config = dict(
    arch='conformer',
    model='CTC audio transcriber',
    dataset='single English command words and digits, spoken by a formant synthesiser in many voices',
    train_examples=78125,
    gain_aug_db=10,
    noise_aug=0.002,
    n_mels=80,
    hop_length=160,
    input='log_mel',
    spec_augment=False,
    win_length=512,
    tokenizer='char',
    vocab_size=28,
    norm='layernorm',
    hidden_act='swiglu',
    mlp_ratio=2.67,
    head_dim=64,
    fused_qkv=False,
    qk_norm=False,
    inner_norm=False,
    subsampling=2,
    layers=8,
    width=192,
    positions='learned',
    kernel_size=9,
    init='small_normal',
    residual_init='none',
    optimizer='adamw',
    learning_rate=0.00098,
    beta1=0.8,
    beta2=0.99,
    eps=1e-08,
    magnitude_pruning=0.7,
    max_steps=10700,
    batch_size=128,
    epochs=17.5,
    lr_schedule='step',
    warmup_steps=2140,
    weight_decay=0.2,
)
Rows from block 2 of a small CTC audio transcriber, named by matrix and row number. Rows with one number belong to one neuron. Each number is 200 + 30 x the weight over its row's rms, rounded and kept within 0 to 999. All counts start at 0.
After each neuron's rows are labels from the 100 clips, of 14976, where the neuron reaches its largest size: "loudest band" is the band of the loudest frequency at the time of the peak. Only what is clearly more common there than usual is listed. The data: single English command words and digits, spoken by a formant synthesiser in many voices. In brackets: how many of the 100.
# gate: first MLP gate (model.blocks.2.ff1.gate.weight, 512x192), inputs 96-191
# fc1: first MLP up (model.blocks.2.ff1.fc1.weight, 512x192), inputs 96-191
# fc2: first MLP down (model.blocks.2.ff1.fc2.weight, 192x512, transposed), outputs 96-191

gate.80,200,290,200,200,201,200,200,200,200,262,200,306,200,200,200,200,259,200,200,200,200,89,200,200,257,290,200,140,200,151,200,200,256,200,200,214,200,149,200,200,200,130,200,200,200,200,200,200,200,200,200,200,200,200,200,200,271,200,266,298,210,206,200,200,200,200,200,200,235,200,200,200,200,200,200,200,226,236,200,200,200,200,200,200,229,200,200,200,200,238,200,200,200,200,200,200
fc1.80,200,200,263,200,200,200,200,237,221,200,200,117,101,200,200,200,200,200,200,176,200,200,200,200,200,200,200,200,200,200,200,200,200,200,207,325,217,270,175,200,200,200,200,200,200,200,200,200,200,200,200,200,200,200,200,200,200,200,200,200,200,200,200,200,200,200,200,248,200,200,200,200,200,200,200,200,285,200,200,200,200,200,200,200,200,200,221,200,200,200,91,200,200,200,200,200
fc2.80,200,200,200,200,200,200,200,230,163,248,200,200,200,200,200,200,174,200,193,200,200,200,175,200,200,200,166,200,200,200,200,181,208,200,200,200,281,200,200,200,200,154,200,257,200,200,186,200,200,200,200,183,200,200,200,200,200,200,138,200,200,178,200,150,200,200,200,259,200,200,200,200,200,208,36,178,200,222,200,239,200,200,200,200,214,200,200,200,200,176,105,248,200,200,200,200
loudest band: 2000 to 4000 Hz (94)

gate.342,175,200,150,200,200,185,200,329,200,200,200,200,200,200,200,297,200,200,200,200,200,200,200,200,250,200,200,200,117,200,195,189,200,200,127,200,200,200,200,305,200,200,200,163,200,200,200,117,200,200,200,200,200,200,192,200,200,200,200,200,200,200,229,274,200,232,200,200,200,200,200,149,218,131,200,200,200,200,169,211,200,111,200,200,200,130,200,200,299,200,185,200,200,200,200,200
fc1.342,200,224,200,200,296,200,217,200,200,266,200,200,200,200,200,200,153,200,200,200,249,200,200,272,200,156,200,227,134,159,200,200,218,200,185,200,174,97,200,251,200,192,200,200,200,200,200,200,200,200,200,273,200,200,117,200,200,200,200,200,200,200,181,247,200,200,200,200,226,200,151,200,200,200,200,200,200,200,200,200,188,200,277,225,200,200,200,238,200,223,200,187,200,200,200,156
fc2.342,213,200,200,200,218,157,200,200,200,200,200,178,200,155,200,200,200,217,151,200,335,184,200,200,147,297,200,200,161,225,200,187,200,200,194,200,113,200,200,200,200,200,200,200,200,200,212,200,186,200,200,138,200,172,200,200,200,200,239,206,200,200,228,200,200,266,316,200,200,200,200,200,200,200,200,200,200,200,200,200,200,200,200,200,200,135,200,200,280,217,200,134,200,200,231,200
loudest band: 2000 to 4000 Hz (27)

gate.18,200,200,200,177,200,200,200,200,200,200,200,147,207,200,200,200,200,200,220,163,200,281,225,200,200,168,200,195,200,268,156,200,200,200,200,182,200,200,200,185,225,200,200,200,132,258,127,200,200,181,220,200,200,224,141,200,200,200,164,130,200,200,214,186,200,200,200,230,263,233,218,128,200,200,200,158,200,201,200,200,200,200,228,172,185,200,227,200,142,200,144,190,100,277,200,200
fc1.18,183,200,200,199,152,200,200,176,188,185,200,200,200,203,240,231,200,200,200,200,324,200,200,161,200,200,164,152,178,200,172,191,231,144,200,223,200,200,200,200,200,173,200,200,200,200,255,193,200,200,173,185,200,200,225,200,244,200,232,317,236,200,200,213,297,237,169,126,200,200,207,200,200,200,200,200,200,154,184,200,200,200,200,200,160,200,175,217,200,200,200,185,260,137,200,200
fc2.18,200,221,112,200,173,200,200,200,269,157,278,171,200,213,200,200,221,200,200,200,163,122,264,120,200,200,184,248,200,200,223,200,240,200,178,257,200,222,200,200,155,221,147,200,279,200,200,250,200,225,225,200,200,200,200,200,200,172,200,200,243,200,200,200,200,216,117,163,200,200,200,200,200,200,200,200,200,113,200,200,197,212,200,200,200,200,200,138,200,200,200,254,200,206,200,200
loudest band: 500 to 1000 Hz (90)

gate.433,200,215,200,200,141,200,200,251,200,200,200,200,254,200,200,200,160,200,200,230,200,200,194,200,200,200,125,137,258,253,200,251,200,200,200,200,200,200,200,200,200,200,200,200,200,212,200,200,200,200,200,182,200,258,200,200,200,200,200,200,199,200,200,204,200,200,200,186,164,275,200,257,121,232,216,261,200,227,200,200,221,200,200,200,200,200,200,150,200,156,200,200,142,256,297,146
fc1.433,200,244,173,200,200,200,200,200,248,200,200,187,200,200,200,200,200,200,131,200,125,200,200,200,200,200,200,200,200,198,200,246,185,165,200,200,281,200,200,105,200,200,216,200,200,200,200,200,114,200,200,149,200,200,200,200,275,199,200,168,200,200,200,182,200,201,200,200,200,200,200,200,157,200,200,200,200,200,200,200,183,200,200,200,307,291,200,200,262,200,188,200,171,200,200,200
fc2.433,200,200,200,178,200,200,257,200,200,200,200,200,200,200,200,200,240,200,200,200,185,259,218,292,237,200,200,200,200,200,200,200,119,200,200,200,200,200,200,200,200,200,234,200,200,163,200,200,128,200,200,200,179,200,134,256,200,217,200,200,200,172,200,126,200,200,200,200,151,200,200,200,200,233,200,327,200,143,125,152,200,200,200,200,209,231,200,200,200,169,282,191,200,200,200,200
loudest band: 500 to 1000 Hz (88)

gate.391,243,173,200,277,200,200,253,202,290,200,200,200,200,200,200,151,200,200,156,200,139,200,200,200,224,200,200,200,194,224,270,200,200,200,200,200,200,200,200,200,200,163,235,287,200,144,200,273,200,200,200,200,210,200,200,258,200,200,224,183,200,213,200,214,149,200,200,232,200,200,200,200,200,200,267,200,200,200,200,200,200,262,200,200,295,200,200,200,229,200,152,200,200,244,200,166
fc1.391,200,200,200,200,214,200,200,200,200,200,158,200,200,200,200,200,200,200,200,219,200,200,226,238,200,200,200,200,200,220,200,200,200,200,200,146,121,200,200,132,200,200,200,185,224,200,200,200,200,200,200,200,197,200,289,136,222,200,250,200,200,122,200,200,171,230,200,200,255,226,200,200,201,200,200,200,200,194,271,188,200,145,200,193,200,200,221,200,200,200,227,200,200,268,259,227
fc2.391,166,200,200,200,225,200,282,136,200,232,200,200,200,200,200,214,113,234,200,200,200,200,200,253,191,196,260,177,175,200,200,200,200,211,200,200,200,141,200,200,200,251,200,200,200,115,200,200,169,200,227,200,200,237,150,200,200,239,159,200,270,156,291,200,161,124,176,210,200,200,155,200,274,200,200,200,200,161,200,226,200,157,207,169,200,253,200,200,200,273,200,200,194,200,99,200
loudest band: 2000 to 4000 Hz (82)

gate.371,200,200,153,200,200,133,200,200,200,105,200,200,200,200,200,200,146,200,200,200,200,200,200,200,176,200,200,200,243,200,265,200,146,200,200,200,200,125,200,200,200,200,246,200,200,200,200,200,285,265,282,200,265,200,200,200,158,200,166,200,200,200,200,200,200,247,200,200,291,200,226,200,200,200,200,200,200,200,190,200,200,142,174,200,200,200,200,200,200,200,200,200,154,264,200,200
fc1.371,200,200,200,200,200,200,207,200,200,200,200,210,200,200,200,200,264,200,200,191,200,256,200,200,193,200,249,198,137,166,200,200,200,200,200,200,200,200,155,200,200,200,200,127,200,267,200,200,200,200,200,200,105,200,185,235,142,200,200,200,200,200,200,151,200,226,200,200,200,200,200,200,200,200,200,100,200,200,200,200,159,200,200,123,200,277,200,200,167,200,200,200,243,261,200,200
fc2.371,200,200,200,200,200,200,200,268,200,200,200,200,200,200,200,200,234,175,200,200,200,200,200,200,200,200,200,200,200,200,200,157,200,200,120,200,200,200,200,200,200,200,200,200,165,200,200,200,336,200,200,200,175,157,200,200,200,105,200,200,200,200,200,200,200,200,200,200,211,200,200,200,267,200,200,257,200,200,200,200,200,200,200,200,200,200,125,200,200,200,200,200,279,156,200,227
loudest band: 500 to 1000 Hz (63); 1000 to 2000 Hz (25)

gate.439,200,200,229,200,200,200,235,200,200,246,200,200,200,200,247,261,200,200,200,152,218,200,184,200,200,167,200,200,200,200,200,121,200,200,102,200,200,236,239,200,200,200,200,200,151,200,227,200,200,200,200,176,152,254,219,200,200,200,241,200,200,157,172,200,200,200,228,200,200,200,240,182,200,200,244,200,200,200,200,200,265,103,200,290,200,200,200,287,163,200,241,162,200,200,200,200
fc1.439,247,200,231,200,200,200,200,181,200,200,207,200,111,200,238,238,181,209,200,200,127,200,200,220,177,200,200,279,137,225,155,200,200,200,200,223,200,119,200,200,200,200,200,164,175,228,200,200,229,192,200,240,214,200,200,165,200,200,216,200,231,200,215,296,200,200,200,200,200,200,200,200,200,200,145,186,178,158,200,243,293,162,200,263,200,103,200,200,200,250,232,163,200,200,200,200
fc2.439,200,290,226,104,200,200,278,200,221,249,211,200,167,200,216,200,236,90,200,200,244,187,200,234,219,246,208,201,200,200,167,238,200,271,161,200,200,200,162,200,210,200,200,200,266,200,200,200,200,200,238,200,200,200,200,200,249,200,200,200,200,200,200,200,200,200,133,200,200,128,200,202,200,114,204,200,200,200,108,200,200,136,205,200,200,200,200,200,187,147,257,225,200,200,200,200
loudest band: 250 to 500 Hz (73)

gate.409,200,280,200,200,200,200,200,157,200,200,186,200,200,200,200,200,200,200,200,251,222,312,200,200,118,200,200,200,200,200,167,200,200,200,200,200,200,117,200,200,200,200,200,200,200,200,200,264,200,200,200,200,200,200,200,200,200,122,200,233,200,200,243,220,200,262,200,200,200,200,195,200,146,200,200,200,200,200,200,200,155,266,200,200,203,200,200,200,200,200,200,171,200,200,307,200
fc1.409,200,200,200,200,200,200,200,200,200,200,151,200,200,200,200,200,200,200,158,189,200,200,200,201,200,200,106,227,200,224,200,200,200,200,139,200,200,160,200,200,200,200,200,200,200,200,200,200,200,200,200,235,200,200,200,200,289,200,219,234,200,200,200,200,200,200,200,200,200,200,200,200,386,167,200,200,200,200,235,200,200,200,200,200,200,200,200,200,201,151,200,200,200,304,200,200
fc2.409,200,212,200,200,200,200,283,200,200,200,200,252,200,200,200,200,200,200,200,204,200,200,200,223,200,200,200,90,200,292,269,200,200,200,200,200,200,200,200,156,200,200,200,200,168,200,200,200,200,200,193,200,181,200,200,200,200,200,200,200,200,200,200,200,200,200,200,84,149,200,200,140,200,200,200,200,200,188,200,200,347,200,200,200,200,200,200,141,200,266,103,200,152,200,200,175
loudest band: 250 to 500 Hz (62)

gate.466,200,200,267,165,200,200,245,107,142,200,200,200,143,266,200,161,200,200,200,200,137,239,200,223,200,255,200,200,136,223,140,200,200,242,200,200,200,134,200,189,97,179,246,200,141,200,125,211,178,200,200,200,224,200,200,200,200,200,200,200,200,200,270,200,200,200,200,200,132,200,200,200,200,200,200,252,200,200,197,262,200,200,200,200,228,200,200,200,263,200,167,200,150,200,200,200
fc1.466,200,200,200,200,200,200,297,262,200,187,200,200,247,200,200,200,200,200,179,200,188,130,200,200,251,200,179,200,212,173,204,170,171,200,200,200,200,241,285,200,200,200,94,200,200,200,200,290,200,200,200,200,200,200,200,109,200,200,268,200,253,200,197,160,234,200,201,200,200,200,200,200,211,200,259,197,173,200,200,200,200,200,200,200,200,200,174,252,200,184,200,200,200,200,200,200
fc2.466,200,301,200,200,200,200,200,200,182,200,200,200,140,200,200,266,200,200,154,200,200,200,200,200,200,200,200,200,243,200,153,200,216,337,200,150,180,200,200,146,200,186,132,200,200,200,200,200,200,200,200,200,200,215,313,200,200,149,200,200,231,200,200,200,200,200,200,200,226,200,200,200,200,200,218,200,214,200,200,200,200,160,200,200,195,200,200,200,254,137,200,187,280,200,200,146
loudest band: 500 to 1000 Hz (55)

gate.355,222,169,200,200,200,200,200,200,281,200,254,200,257,188,200,200,200,170,200,200,200,200,200,200,242,200,123,200,200,269,258,200,246,200,200,200,200,279,200,200,200,159,200,200,247,200,200,200,200,246,200,121,270,200,200,200,147,167,142,200,200,200,141,200,200,200,155,200,200,200,242,200,200,238,200,200,200,200,200,200,200,293,206,185,200,186,200,200,200,200,138,200,200,200,200,200
fc1.355,278,200,200,200,260,198,292,202,153,200,200,200,200,237,235,200,200,200,200,202,140,174,200,219,200,200,200,169,200,200,263,200,200,200,252,200,200,200,200,107,200,200,117,200,182,200,140,247,200,200,200,167,213,200,200,200,200,200,291,200,200,157,242,200,150,241,128,200,200,200,152,200,200,200,200,200,200,200,230,200,200,200,160,200,200,200,200,157,184,230,200,200,200,216,229,200
fc2.355,200,200,281,255,197,200,260,200,200,200,175,200,200,200,200,164,200,234,232,288,200,193,200,206,179,200,219,200,146,248,200,130,200,200,200,200,200,200,200,200,177,200,200,200,159,160,214,200,200,200,200,200,224,236,200,200,200,257,223,200,222,200,232,200,200,200,200,140,171,200,177,200,284,200,145,200,200,129,237,224,200,200,129,200,255,200,200,200,143,200,104,200,200,200,233,200
loudest band: 500 to 1000 Hz (66)